From a checkpoint of a small image autoencoder.
Model: 4.4M parameters, decoder activation silu, decoder widths [32, 32, 64, 128].
Training: muon at rate 0.031, batches of 256.
Data: trained on made-up road signs on poles, 245000 training examples, 11.0 epochs.
Rows from block 15 of the encoder, named by matrix and row number. Rows with one number belong to one neuron. Each number is 500 + 40 x the weight over its row's rms, rounded and kept within 0 to 999. All counts start at 0. Numbers have three digits each. After the name is the row's rms in percent of the matrix's.
# u: gMLP up (value half) (encoder.blocks.15.mixer.u.weight, 384x192), inputs 0-191
# v: gMLP up (gate half) (encoder.blocks.15.mixer.v.weight, 384x192), inputs 0-191
# out: gMLP down (encoder.blocks.15.mixer.out.weight, 192x384, transposed), outputs 0-191
u.126 146:476477475429488535486528476532427554496556467523423582527551548527441481470516492450480546525553526514461501466560471520479522569569418418555539571421512431506492535536503437510482585507529538430495519549501451398507519526480510398514444489486529494473537538499445492512466595523481446515492522518475499508537514494452503616559454496429528466555504497468425439572530485486486483458494468446528483489526509470476514524492484501516501472456524508549548490479524493508525465550435466520519506503454571490514529532470485417488517497511539499505507574456507520520505477502512404552
v.126 059:447506548497527504562482489478511467459459540535439464561451460524509534530475538556451497527457519448473467553555513504498427480578455476483506589437450491479413490480503507507431537485543424487443434497542460553544456511474469545462514460451584462525418518523445511507527481500467512475569538553539484467544523480541530547488543476529462431496484531518524492481481485419491453513466500544450446540508544541464478508517497506448544478485518443506493522534531508488484547517526489556488496550416529451549565495446597509595491548548508518507522427617493519423504496528506531528
out.126 129:447511526520543578571526486488518397515475466545461580509500496490516473485538558474482509524505512461533505564499479422475546462524510466473494477577479528503550449420488538570500459482516554557483423531531498512498430502537544572431472459481532447475423552486526567462538495569560531439549454509510467492459436497467448426507556500465504489548545466469468527533515443507521531495490401521435540533490532495473452551454482447476463533480438511467528444552503500515463556472548519492507491470511485544573483554437536524431600509527482522530476508518501497501435484449471488559
u.127 077:518467507470413511502497503481620548493473439545482529491460540505499494505499440535470507514547524438421439505519514505446548492540538454482524546481523450488410548540553482525424475459463482531484436555492565478541580507525555475481484481449497493558433521518434442484481521594549431481515441542532438473496508469470520503489459499485455540526494512552452542513555524446475497517463489470468484509542511459556520502517539450416546473425558583522461482546504495543566510410502442520577483535536431504490504496496481545481502486492465489471486540562488477513479518460582486589
v.127 044:406453398422509465534517480508517487477439488453451446509444483482553393431523508471493487580434463484542502480479517513498584483523518513549492531599477532509498422457480570407537495547504493547440496527515406574499534521589436518496483488532495525527534520435545467548560453435451515533539432475535476511482476538539467568540478515450488472496488455560431513562506484520505489500497524533510523515507485508490532453455510499497534511456478453493519502552501448498456462521530530506517443540523486564496505531392547422513491555514516493525464520523528530568520507489536494543
out.127 052:556509509520536518554500472570401471487508494465492491479502494524468519507490509515521483472439535525560589482458568510471464500453445560505476450508498525514540466449397540479541493539557507455475524513513437559514439540535463482507496494533504489437546502475524606525565437410522508527494544500497549518453507532555495489476531480508468533492512525435485452508488484482445442530561513517537486541518479507439459530470504547565458467464493470516483591438537490509446449567548558509428500484480552436415489551550474415512484487550541530547535445465443550494494554578432499458
u.128 084:576500491526506504521452454542574507534529467546446433459513403512481507465525509501463483459470569533523482406556471486436539404478488438563460441473479431562528576486491496398488518519511479545520488468529429523547442544558481566511479515480450514462453484493520528487496543494538486452483495523485452522499518481477518564493519457527519551500557512476482415520468540478473499454435616516534495559545503500517608490451486503527556508540506470527431502501518483411538503516499438538515515457571527476527476460508485506499493570518530553479510481519408477486559501511507426476
v.128 127:425569503561484552461554533519485531467475468558549476512495492452487472463520533563400498505541481482557475476500487516496489516502580531577437524478504548527435593523534570482525455568458525450527494409519406537536426422504483452520528541483499553531524559565539528525493498584377539458483441556432493529467449528462549536555459477459463467505477532515514491520472509504414512453517469512488514521484546496544471508517454486507489431471433495448498487543485394531487504525465506496464503526583521477544507472458546502477503526473525519493468534524463522501471527496479508438
out.128 099:504483556514468415470512512467453510462535493557489538521497499530503562511533447503444520525486621465473548514490497548552494514414523439433431510471489505520565559523456478458554523481475413543516517468494484445516439483515442488559567595525461467473477487593487476468493505464503525481492476499520571536480506480467448430516555520554460521426493549527476504492577479522504512528561505514505563536437504478528403528465436513542401504528496544511427554474515544473492534461461490539490536509479473493473501562589461472552466471531466563532488482431514504512488561538474474451
u.129 156:635493518492448507521536471465475520468505529435461500520473473503500459545502475450497522537406490472509534436466524561529450525448474485495484497488512525477532557547516526539483509454440556488568487510479410554519543582533455437549494553487436529437504518493544511480503531515508449511539561485486450489474582485456511453439512504538523466550469526539541466560507541441478524472482443435608502503500427516496533512504543479477492568473505524465422549469474476591531522440458500514458565471457611426494531464490462525466521472509490492536514573502546440502521517534470490442
v.129 058:534518515475522494466470518402555415447510442468444534522499515508472491461521492490503545541494540395438486502500488587502443499417492549450467536495479460472529409508491438477490509510505579565508542514519473518539498504448539442448495486428498523541498492553587491513491568522455454441527514545514527448513455455523466496522526556553518499500472564490516542541525431495537519545503483458473470483487598493479495488477469503513485426415439563557504535434471500492507451582437525491498523549447454482549537533532542523547491543496564441434508479577524504518427521509508554535
out.129 122:440475475568515527520498470549534482521491487497528506452524474521477502488520562492493416519543536528465480507503574483424562525507513562513505511531435458515489468454497462524446557558544457480465484509515541399477465538487518531461537441509559489534498501488502480533493524513464459440506469510574454475506446471546507505641466541455527503511507490418484542501464529556483501489550538538401497478521523478466483583484460485550513491492432445506480415592479434458448486517577513504528469519527431554465471523464535451561494506505475474451598526516493496541431529417580498528
u.130 148:494543483509418490415474475476556557527504521525517503523580546489444507556484507526474471467432539536566463565427574507558531516482553500574477572515492474478505543532580449486555522487491510494480445412497519532483534573528572531512510470544536556510509458536490493460538486475545483472587504405489518563502459470506476489498465552511498536516478490486468471484524527463520503522478448486486490527508476471522455540439471512440492465492491464562507486493369468503585522465471499520513479463375558557596440463461464503515487487489495502459507515496431477409496487479504522563
v.130 044:471551501490514484528515548423474515500534521499507473452482489483451529531500563397491488580542494471485491561475531496534527427454558485553472501500443482460489544523484530493533492476603552494450498463506484554527506511486493465506503480539480500484468518545513561385562497470458455542573482548574470527492483556463470530498460463506578521477530455438456447531434474479481495442495456493537477484486536430484455454519535503528553510508394524503474511516548536439538513522477496573492483605524352557475521521513521542550487536534537524555437457537464472553459454475530507485
out.130 122:529506467506471473472429455531555594515486462521473524548599517467478453523568413516561590491417474586483457498476528511563533549547510503482547530438495485504470509510525459505551542502486479448561517532482531508503556506478586493563465536552522497534501488480525547436576500502486452528461507449462462595451518529469490487477461553512498512483497493467470509511520521408524462535516447550481482479401502477518501482477516482429534463380459481510489488505415518482549517518490519564490489466475557521545480501455467492515437511529422440519507559500476423461515498462565489551
u.131 078:531558486448467525454487494533547533506526517485511549517498515502506537519522457532480497519553568503501458447527497484502533429438446552448521465498586563589459538474463565498611529631523507530433455524483484543560469451526456512423517523477475499448476529460507499496479476472492428589506445512503527538502432517456509470449520525451580543468431529555535474579475497453515434483564505540457522563569507476453561534521542577509470491459527496496496466498444482482502508511488454503480515488385544482439441502529504427487488472563502500510539490454489495513498493516467444519
v.131 072:457466561464502504460578479544516521456526469508448590508387495519412477528493462547501488496445502503538503527481472467486511473466506502557518528444414564509445509500462555562471502526510526458423562450454521479541455467464586488474437517524553505552552547525573523522557508430434563533543504469523540510454476517483474478475608535517482478486470521500501532467544540490520548464563479489464441490523490527482538542467531452555454515533521472513574474476484474518485537490467511491524482443489565511497463395407558469484539525425445512562571480468502490515558491505464484493
out.131 085:558499575437522454492461454553423546485515566540476473487489485453526565515420460547482547496459551502528472449559506504475559522536470466440539572505488516453570509481522512513515531457508530549472497435439444453526469452493533507508531514527487479484489535541576514558488445493469450564475473485527545453479499438530523505496566538541482506513517432488619485543488559465486488524581480480465490508490435457522571525491483524486535539482490449466513461519547524476406558387503447492553512429463547527433477525491522485513517499498473463567489468402500496502529541485495493593
u.132 083:601511522517483482570513535517534515539452465479451461443536475474556531526474477472522495511481547570447436488483457503517574547568480422496434454455479445515448471520498469435550492541499525515503521450501501588572463500422487524493525454593507472451479553460461453498478561425545529491527481535562535539533499474452492525526517464479527459474524509486508535535500512485477441546523555495535582585537515483518508498560526460578578507484479441494458468468516466508518432467470463484477562440437516439529537507506516476494527484549485455478421541544480393498513477486461445436
v.132 134:530507492494488562406482521498473521513460417415446448508482495501521539507462583432490530458515429505498468542451552588476530546469541499439506491546522479441549460480512531515465591532501467573553535544515539438562529488488474511444516499520520469413442519481445449453452544495564517492490508494491611487459504527582452548551556485469509509478496493535512506460488549524433527508528504464482502465518515511440563450500572503463459541468517473387482515498489537528492460521533532481558487528487491562532442529566505479560501506457451592480489482496497441440507521453547471504
out.132 100:547484438558502511465452504490444469495510478473569486557524463441421504531455520514498423438516477532538517458465512448434487453452440500534474429524412522498494547517548491533508523442558505490531448452507487481483547562480526499533451474432505529480460579495475522525538490515505496511526498471415411500517504572529542420578429511656524534520513555515513489447547585538541534508458512500493581472511487555478518423516515473499491481520507531529467473445481522468494511461484506474572512488428532482559514517523485435464492550508585500533504481553499492489491492554442558510
u.133 132:424566568497524496478565506404535490450497533491530507425607540431466478557444490531519445525504492458519525537477540515507499404528477555508515470544499517511538475474563604493478467374429550420454522518494491483482508547532523514521504515558425488489540531517476529508472528478491489538527549410432446483511550535495531473536512524507408474449466495496445544540482540547438513554449475527464501571453515561474487548519518451501443505562462490458485511556549506464463533511504555485448524500522515500463510471476493531492494465513448543569412482536504521481492529439499500518
v.133 040:474497575539492478516517511417426505419537495473387550526478464486505504506548505445503436535514536533519567543520483473491551461498464465505529483492519514519491450491463494430551518561537480499540517497450503528516433488501490434500443545505536511432464464526557556463490489496483506485471519489575482481505481434445479552575489476483520534479512532488537471533414471428564525510516534457508515551446537441435578468539513593538525511443421441538521523456582521499559506524537530496426475506515524471504520448503549443521478474510528548544516545502397511419497443481559514575
out.133 135:521458455492459523508457448464528490553467509507464455504435509537512484536546537411508525487465533490523520602525501561484553574487451443560444523448551490475483481481458465511497525532599496507448531500452518487464494517511426475532562478467491509516556458524501457510469519563502504479531457548482552450446513457443451573510507509519587543561466465447538505490473440439529504419532543408507477508567533481539520451532513551497571468376508530536537455486555465543489480540472440534553529460473566447472558521531513479500490499487550467484579535478539474518449531476470459465
u.134 074:432469443492469483448532440438541538476451539499471515536486562517434492443577462545553440503459545466613504478512453537499483458476496518443496448491527514492478557443412469470505465440538412503450541487525521537517476514540536548503503521492568516466526513504483507488473455528447492526439529511555499597434498522442489483462437563478507538547578505537531546495573507478502477502472494473477494539523470495491505480499524539505512580511475484576542423506495411506462549455470462427509534551542519550482491548475516461507412522533558484467483457552474508571576565491500505446
v.134 158:518492516459487475539542496561501527510407527538496561483539528475493506533471543459497489498446416512547466560369585510470519492484488469533534543475495494526513514521470550538491535553494489507463469534505485533461501493516474450448443458481521471516522450498499416529460533506502498476473529493506545483557475461445595447489520501502528479509534541410435422474525509601492412510557465593523459441537496505528485553443527435515457470467529471492529533535481508490513472440497527538542491470551504605432462448464587442561562535517450560468510524516504469506563441518492520478
out.134 118:476558511538536452519460547427489560500484510501468490513390528455436473519567471534460463458483495468534525517540411556577404516512486517538480512477504483491491417520500434530558533453484534421428547464458479571482523502479494525497490530521440507558501529441456562488447571425506491460462479519439425491444501494561508456539525469503541550495601445531513473561540548570466459516500532502511508476502529525471495478512596438498524520527509557518455482449506475565466503523472552440518472535526490500516430549495462508519447466512565529507452520507505504511561578524507527454
u.135 136:461518566496537497549481500520568445533456608544526511504448481544423503436466475522551401406440474433506490512556492476492506474455529507526512452466511488453490569556487525585465460505418512521519528473461463529539546469545505497498477512434413471469481502484601467530519453487534518518493505588552494550497484514504499511506499494522516525503515587487526510483502495548513508515555529452432529535463518507561466408557499449454539574511488541579507502554550441492452482519505428500499468512512436523480460532499415501491459463495503462486455546424489542487590493540460493511
v.135 047:457509501521514458549553471467464481475501519538492445520514445500492447473499503503524520456508494525593526564487507463519518492475516509480483551544486486413493402473503554516481476445542532467509502544512528550424386539573515508533580413494463394517453518507469475465464513472460467534507551506542500413464523490538556520473533464437520541582500525479493460463529554425553493501514480495497509567514515521437485468436491520458536530443456521567452447544561500509526502513560561492495530512471532497595414554464435445477586560473518489451508509530574487514507497532496480466
out.135 143:498514470494597455469481499525434439544566505473534568492513472515540518468527580484429545579504503523532530551472544536470492515493565441559467569562479453526546520512507538541466519479488456479422490459593515488489533510482524486415446445506528489495452470446444534490453458528485442453504461439484476488386522486474530469518488514506506481481507483477514542506517457554534483471552483513518500560502393485503536600476500474551468530491430517545551457512532566548453539527518489486492445518513485420469428527472526494527551512552482468496504452524467453527513561453417515582
u.136 093:519496559547536551523572480519489502526468511460493523512518445450467486442461541526541471500505505510511454460511498536532493485462483511486553495500473564428496441478502426423503506500533460517453420453552449506519489462499493518561420458535548501539488451536490468519450435508510504535547583490547425543441519495570480608496464466538486500553455491545473575467498488516466471456447565545549402508433490517486574541494580504535449488540548496558457538516416542531466549501554506423515543444533521505566440543471503540485516519518494504472576517519439523478545504488477501580
v.136 080:438503449553459528480518477504509472542479567481545493482519491524393465420475518542531479456542482455517495489495537532464542503586467464517460474555459521448527447473502491513529501487549471498542492461471534420496436515491479531453497502534503465434475435528559498513458489553444484480553539563518463526454605484546536472512499512555474477497537505558507504534494508467538479452511568512514450529411583516515483534470508515560490480585578532488451523482455546565449449429502476485587568443525481468521502544554570487543457507529435458476570538459447461540505473566462535457
out.136 075:520502497438530486570554488526475472510503517526465487463523521448479523498494507557549496455497483477490462457473468500551462453481502514488528459523475531484516533532516383446501595501519449572536496499477544545497506503512441569396531568619429526515491441538508463549478475532482546433524516520505481450452493465542466504499449533487514460423478480489473524444463508537471482493557567526530557547488546539609504509559512526519450541537507500530438524454489453492512521471437521438520570509446593428557501446512504522513443487546514530491561503513415440499522490523594480489
u.137 132:539485522411507490454440432516560465525526529459492463442504494508525534506481550529460482534528512471457456540551521531497503514463546442447563533514473457518486547527432484470492608519497522566513527525517521416511462493457513463523475484442496451475549565524485510477532455523468473535491462494508424508489489540451486509486519449580480496544500523537515499558504443560449488428588425528460468583508528473485373513519507491494565515525544539530577469596533554478451544580467474551467562433500489521464513526537483507480467493447472471527455546485452538548544483460532441543
v.137 058:478473503509518536510520471481516456468465439485536551520490440503517567468470476485496483530547446546526526495474511486503526491484383490537470521430460592462491561514542496514536451496449574505519539505502486487387450498438582522481563437509522483552442525518534554552508556530547480511473578481449445404512434497503537502472489539478456530464435502538511568505513532486500477510491453557453486559507552476535502467515495532438460485492519470541558483625496557482529505494507494526500463444502437515394545497497521471574453476491472470526403583508523474480490555504503557479
out.137 128:484496472544448520534497545408437550485484485494537508490478488473474519475496448452463521448550593561504468471429467472488438539571474549539435528460527457491559498461555542516437414547531489515512480502454529517502500531505526436504582427505523516538466490498488535508449506524532507478489499562442589488490491489552454518508529515427575476457510474459523493508495478443572512529511472431537531498445463525502615504458484530544472451426496498473511516461410489585528469431484531426498476547464470530555552528539533482545520509589494556477496509544558456536480453486521477553
u.138 127:497487508450514476450527512525474520459379553550503463527501497528534500475553468550566479472472498546491458457488526563548483574465457524556535536462493480487514530493528457500519483467571544539499455489493462460469503497607485571484417564440461517523480492449458508523401472499441438434489506571506480495488465469503551458510558516566479522492497435536512497492419537547517597489529526472558541504436510452505492490443478538453513491512385525512520529499495464463529480483539503516539530548542469569463493490471533512455540472499434494522617482503540486500539552402464523525
v.138 058:536434487513490465464456413482514494507481514494516457437552467431470488520466506510452463573518459558504498526526449517544466437517475515520475408479561586551562528572470478486466451510576545494505531534532503443570490530471502422506454446541481532403527464485480586574534534481556454466496428528576460547521567573501541489527511513498529563538495479502518559481529477521412483495451528489507453542481513521436484526484513485566528563481454452506463459504484458453535478510470467499578482468498536459431448520545585507434561500515500462482496510521547467503492491475545479549
out.138 127:503497489571507530493482494495522448486478502490476496525428515544476478492439446502521481521568468448453533516471456489475478423475448495489465460519497528516518503497536518548481490449456486497486471447443558475501505581440511536524508463524515481511480466547504547470516470485525496495484484495510523570487505606473551509445486486447575457472501558485472516528532432511548485460466517525531502505541509552482506517582496518505451517511486472504505545590499454554513493496463520467515529493505522452503476493635482583444583465457552516476420470519459556459373611647554490444
u.139 084:522523563465407412439531537514511482491454446457529491488413458573499477600517456553499534489558488559511527492552450461562490512531464585495436474451417491550561470464482461487502472451411503555487511560518461493560449508493503541518512529514493523472442473523506528504497550500491491504476576563506406512551498481550441438411551452500524522445526535527464490474535536535536505501497509543547495517538455497453546536525393467558533493499406476484506536495542544477437510473516482525492511530446479479548460485478535474485574492476540560526476564487441480495521518459499492493
v.139 118:491485430499501546495487551506536484506535479495506464441468478505484553437537511466510534498488508537444598515427506550580568531526574523472521524473512475449464490407482557494499512507486502443522437510492534479464537502444463498508472428487524490434434471474516464520480554449557423483507518548503530496534487453477429507624544461418529536558441543508516550478524543509424489444499497515532501484554502516461387582467543496507460515458502530540562505553488519440469477500522509552577473584525476524583520455470508492436539493526474492492515549452472460497545474469547539552
out.139 079:539467490498518529503474452509444447489453549538438456461519532492561500497493509463504503529600469475495499432487423513477477518542452439537524476561495517548485505575528491528510508510580471517558494418409514497534496511492496542529517500552555493460548501594422532517484467480522480470525548482418496467555521492507493418544502520535438525514494506479483487505476529549485397422531470522472546416544514496514511502520551532449546589506511475568473550404493476485466518501583468458503535483473516441503547451520465456495505477491509511480566531508581440402495545499516562428
u.140 109:430524516482559480578517500553468584500536506502546515515464493468503479464444552482510432479534505507533508490494469468504494413529458525518455527477542502550535484512480415467603484472495542514514485560536477440466453457496467560457553497525436502442449476465463442516526505504464580503499508484565536475495519460549469447443522507509494496470506559458465493574569466476533479496475511548402526528577518535479490461455451527500486491559570553512434492494543484459456491453427461475501504442460494502521494540569472522499491538456579480455552490595461604493518533594456537480
v.140 054:565427547533489491543476527501523495567513456551465486499495521535473424498489456510484523445441491452526473465497472513485515435487500499547459513473471514492493481490494570536566481484503467580480469439504519517509517544480487493452498432404532448539483547515486518584480607550512519500504519541548534472434466499509470512488414482468534513442620562505494536495564474531530501479498410549540485465592465593501502439405470526473490439481532519517478503516559552474445443520465554546524472474548501517494556478502530453493432540467490446505452528495479568424547496490529443548
out.140 104:464491533523532458563457491515508572487454537513488427514445491471473498494490519476530522518508431499547530479551500517553486419453465554419537595496536541540479473508492430493577511477500562463489459475494461429432492435533480530477504522444536453429506486507485516545517493520466538600482458535585508508486511471513507484468484506575533543509479482529475498554527460545523482473459543510459498495550480553439494458522439487492529554574485450513555549457511510452578491476455419432485477491462504451511442509490403501488510545485602480497515508573519583544602528504535453529
u.141 067:519517516459467529477499552492546478528516492519449451480454502516510586526431514454508429492449488484469494547464570515524459457472463542589555476474470438569452503512551504514491523586482580518472471617530440506472543509493511502430585464546456482540426557507489617484498536437545483517502519475504553498545460456476427562412481456504491468538441518535523558490564455532423473498518502519477407485541462509527488488577505474474575542464521465514512521474441493517530452510472523487484500449489507478545491543521416541514503467458484509463499548457473509495538466530569478511
v.141 144:445454495511518512543519521514468578509451513528481525481503514452513453532440578462520468456542461515568513448513566519490529516509536544424508526459404519539535496506488489478469456536509475443522447517536468427495533534497444454414502553450531426539482560502460551548474487455511490464500527517467503545457450521461533405575534484554518515532471470479480492526529470540487481497517486425460597504525481575459496603589523457473535492509520489542546530495544536465467559487475529502424499504527592546503437525464455515488449493530460550495515488608519503453491452468490416524
out.141 127:397460537461511578519450534538552483528498542423471524493474442447505514503464537497514482502557480492495462416446430508515475545528467504503511478537533558476459512425489482499525536477469539435509488444503462519506492496524576482604535578519523545477485529441550537489513520489481475524572479477481539440508549564470486468465534513514453516564445505568423428605434502543528519512525463534529495513476438481510534458488551529452489489588525543508426455438511571512527487430526540474519481538483426490494447469481570448474444528551473523507447474498558524492499567489542531492
u.142 121:538486502485491512494524525437444553513525431554441536494472572501466542479462460508514511519499518510516487498460508438468545507498523474484486524488620503454475514525513458503546419526525526550509515488545526526486474554542502489462419489568475513459476508502499464419480490529434510531542504432501541536569432461504486460527560555445522450488493505487488579467543531500563508495434557479550499441509503542578509455481445497555513490547493520416461446509457434445600531472479494425482556495400547519531586548543563510498515555417538451469446498534444473525499507550490477468
v.142 054:453491540432531467502493519542475509514447549513551531433508502490545497508503552527402551548470511495513597500480466445481502382445542513512423485464505538518538536505493503520448532498510512524499496488528457464468513483500463386482444450488432462427475534544513471412553450518470464472449510461489462490511432594426518470565555503543444439532477512437544463509516527446469570508554499501518483538510494545531457481517549587554510543527499495527510456532509449529495438483572481531521511553490516454538519424537523495522452553487503546503480460489474494536502577514536468592
out.142 108:517494498512493475524465448497480541455493466510448484514603511452438473477467481474528503540435447463500519484562572479531528479496515433460528517438595508482479566535482453460552470553540512513475513472499464543496535518494513461477404551565467513474551508532535472510555469556512490556590544416491484519550509440536549485532531500483467448507495442519491469478545520491470482524502547512547520480461459501560515488453406471575554468474432447474520398505510441499489550463425499492477530503425502450540503531469530494487501495512536504529614511466503475573599473407529507487
u.143 079:456452511536473475494481486546472435472534519396477533485494587594437518479597486482461480532498514507480487446473517488501457510508475544519494552562535428500541465470507458455507473472459511512498509534463437506517464478520443457469543495471470531446551475482475448512426478454535508476565540478570585517518522551447491623552487500478514601530563507490536478509537479449494487505479514457522516483589569514513455525452476487472558532465546449450543490523600483505502513496460529480514458521540469472539545517506475484442433506552512474405402546485468509539462539514471530547
v.143 119:505531511475516528498508499499538546541486378424550529466583507513584496468490483470508470472592506494509499484444519539456475400546522527473507448508508448460514448509552404510569495487486526531454550509448430499517528474518555497500520532525481516546510547553485505535510563480440477437482515519385488480458514389562427434555506535538485500479528493467515528463429511452463494558456500530580524537441455586552568503520416532463512479496538543518481519472467424560477537492503528457557494482441541530478456499503486488452509525535482494508515498529519440526453537500480512524
out.143 098:444501504508465541505505511464440503475548515533458482538504455485558508519467492490556492502490558521512538439529505501454489490527518529573432453561488465445499508580603408519479479518450437459497423490420465486468471518483536518570575502545546504491502526479553462476584478537472466533546429519409492453492446541503472471489551440504582500495522503463484492531474506469526532511459496495508436473503504452492556505501488550459525476495525570562582489460498435509635552417396493529501439503452513485494527586517482511512518485420518567487493544508512480520504470508520539495
u.144 120:522471500488506455532479460511495509507450508465470512508498461491488558563536432498525366443506490426507602498555508502451477465474510530499477508441470553523473457498473481547549453514511555495414536514479509547543469517495477431488480516523551475442519531456539476531516486501478510437475563523547468506533497570520526507459464548533498560565514518413573500378363541485449453502555508481490435477524555482560479495456584466541551573489499477564547407558472483511528495483449492454525471539468507500488516538499560532449505512514517513468496499515554534470560480520517518464
v.144 054:488559510451503497479567472454548462445535513468469569394475508511490455535409457486508448478543485495495495445542483572530475545486444436488474578421486561456530551495507473488467408503516468540484510502586484485472527486510511482499468535457488549498540442508454523430419511527480524569493486510516493458494533566518526485473463491516437564452479526509430457477473404402452529515440503519518469486571541599444504535542458544487553503446532553487533525484498503537483548456493508535540560491542551546486473550507485458589487478543575564510490484513506496486468541515531490532
out.144 114:525573467532434510462521510470506499468507504535472546488496499536516494411468516454525483539529618522466400474433524501550476510521530435493522472516551487498548437534537547453542545535470448503542414491544480432446463486456492566451487495478494459502452453563463469461591494540449552510497512500498527546490498464541405489518476470470539439496482523495525605565595429447564529450464485490514556509551455463505540509551514528550432507477569468435487519469535500497536487508529494474513530443551465530482456456558551486572519488493492502551469490522491473538453556506493453524
u.145 103:468510455475459464551453472443508544543438467476513574427551501533518491449466556584450468555550525463488510478465459503587504455585507492465543432484475556443565485462551535440532465497555449514426569483492484552479482429487560511484504445519567454450493521480465484501498381559523528515554546534495485532523550527540530495442463536463495617518530432508491520490522490479501481500498508498455514472485470459502517428513441562538464585539518464502443488524489500513549512445507531549461453541516469489531573485489484506518537406537482516440486484494482544483493456472567501511
v.145 055:533482480465465523501463548525482449485449485487453454525462449516498438500558567547503444511448511584534531506470489485519540559533487528511508472423465605446529483524409526535472490543505577566469491584518431537578486593500467516413522473545476525458542489478559545567483524459483537525519535428488527520515497448495421453519459457466483492451609543522524488508527514519547487505507486467507542473546527539422553437465510450515507505504465524533510500555476486523507430484493540534523507470500493502500425498552497470497514446420555514436505502454467439456589472485517560490
out.145 091:533395514494551526479528497501491524495531464447447493497486459507484510551525541411503468418447471509489483566502511513488511538483504480518454529510531471425506489517508445559575484542475534530514473489497533491474489576456449515554540554457469529480474500435549551493489630483461495465460451545584504488485409520428526548508568482463464450525483521502419497563519529476487542467479525600527496540520503499483490558423486455495546463541516471522563515487463520426486495566520512525444521455482506576568406528491538449524488473461543475533525570473474520530418513462470553527
u.146 119:488504448498485534514558556481453527460502503504448498525434484521558547508461479484544476501483509461548425560582479507553585509485445568503477470452465555397588550551422492489481504497483500592488531578624531486515498440541522525480432432487454562504476474441530539539490487446511465519556533488488431492439487521481467445428542476529525558568570515467427509531556534528474507521470447502491538449433491484535454516466491493461500494434487498489554468474455503518494495533572462536466532461517582458505473455518487496472457462525480520490532516489498460453542517479491538448
v.146 077:495488507503549469486516505547477474454468519439524513524511521472481546555527463538523462520444500455529501530505510510445459498527553552443439539535466556500546466527429521509510467531682477579421470460489543488518469564515455425478511425506442519440490459503505623443531457472499493453561505457524478559530519477506478516434533521539501447526484538460499594486521528557495473493469525516517515529446475448508519542450458530507573508454486492527546413523506508560457541456497526510486563516492540487419511476558501453493514503463497525503502531542476449465548469421426524506
out.146 099:423501447473471519485543519408557478496523500461528490511455497518475586524488514509562422473529524477507538452531444483487464470434512567517407437524456512479463511484577472409494514525566471489487443527564547577463461442529445536478539568479512569501500484481476392478510449511519512472498487541503493532488537527512486470521457460507480540475511544486521536535519506465532574508467479531511460590490519534530563466489537529482461468513528531438519536472484513496527509566473451544443499506604439530511514434545499508545499553604466562539511507581437438508490478475507475430
u.147 079:470488478509518528522441450453496489572521508525519492556472518527557509489439507487478462421490535540516441549490519523535509554427470572466545550477539516492449467501553464457500500480479492537432465578467516523473463512496538488498510477443532518454550512497547533552495520500492440546443537528474452550490501509573448522437477581540461561499506559560538482527557459512451482503437492494509408548559540445419509522531520422508503480590516486477557472550453502494470518523462485514466455481408492522495389500456471438474516590509489517497457598499401507517475526492541543533
v.147 134:520504525521519494402523478529411458514447558469464500499563489539507540441487400545444512510521458477510512448513467523527515483469468483557462527480570467490507507503483527420477570506488480463498522530525475484562424451448603514518493517528516625594547431550582459498540577475485532490550494532531544444513443509465521513503558525555514542498478581457485480544426494506464533514477427515497537508443485449500497486441497497509504469463530560470499515522469543479504576564531508516508456533484465496408485475513446517472495467515500458570506503449499544527556455460470427468
out.147 098:542482553500485506489494481467523497434538452573508491527488552491486495425547537504549379444476503526522465482564443475495553496454486504489488530490468478472532533485581433482467500440514493504528525511490548505468476465517482488497422481482523468429443497528515512413605502498551644502441490528452471470507482512571442522502549520506489489462495481498564525460486538436525492586445532476546523454510491484526525468543541506533489532514549496572494532457516482524560511492478517495493563522486524491481436546495475464541567528516428502424508412479484411454500448560538581428
u.148 073:491546527567428465503517507518467528480468559528543495454529467503443409528492520485524536428528499500498462544485565511488537536581529442561422467497513556558495486487459516436529501402534477415478463465490470518566503527457467539495487448491505493527449474493484481499477565525502460559438446431588557514391490462505521499585465484513531514572549555448417488572513428483543505468551504549478462442495483546508481465504558436524546546526536536534460527554471492533491540493446555502433471492497497529486512517505530487525462481545549541492564470474468547492466493522456434531
v.148 038:467504509396450521468567465512493441527485464427458478433484570563562597458520468430490473493570471521439489497495552536505517533553510547455517524529521542557557431498523520449527450563515496466526447483514472500486485517547485551506494435453474521470534518475509400540512508553528452491551539440512525508523512552500502500490524509461541465505502533528519400425526455432518539481468565542567545483470548470430461548473399497487535524477516467573528508480526495570459482497461476510546540487453453522492432502486483499443497520492558419484453531549470495497496597512472496499
out.148 066:504466468470549567486493445497574447496514454513483490531533518461608522565487494529472450569500481523484455475535469457504467499466459495481544537504455493517545467463566510525468483564537487528527511454481431479488486506529459510544487496542512553425495517506514547456538514454530547426560540550470430454574528558512428498474459459563445469480452524545569486457453545551439528574532485504512509563461464476526538528506467630509410509524463459443535478488545481474486487489530486501545558503583499431520508480484463537450532520432474429486473500513535425507536478504451578471
u.149 091:484516495516466495422482477495555554506522528465541456518536487515490465534458469451465440506466479490552515521558419503514528466496479550542457514509537420504463535529525540524507442520502497462569491504525442457467460549562485500485561476601442527553519469473555495497439426457496459484559532489519440470497497503554519550513420522572475455457565434488515517541570520449544560512528536518539435507546472526512477471497458535456550518502508463502478502495456568556504495500479475546451477567524505446523486540561444503451468390521498464516472527384478489498444615528555555507
v.149 132:468502479476592501479529540557462518507466574506539581508501504454566500561485492459516545518545539502480517556452481503505475491441565482489470515473459483464466454569495513536546397540498565533517466494503534537443544472513461495502543529516524524501532447460445494497464487479497412456504448464422454486436428491543461468520447420481498466486516512474504479452509537517525585464510519566536483521586512523469493539472501491514487408445590515536538488505491450460418573464478498542447531512509553557527468495428590512500522465517518424505580496529503503577472442480479501567
out.149 086:510543477556513491493511557460458441469508512419465475460534485449524570522483426463535532507492531474435485470518513544465527423502530533506537450563500544403436485488562430489531522430474508520535553454511453508533499531385483519502557459464564532434522454534500495487456477496476521483506526535415554526501513553519499465483571509474458576495531481505502574514445546488452558460474563443529497571568453478464537463492560548458483438578569512515502499494495547532544504510467442431539509528527554451486498486507550521517497524497498510488468548526503470411493612464498513483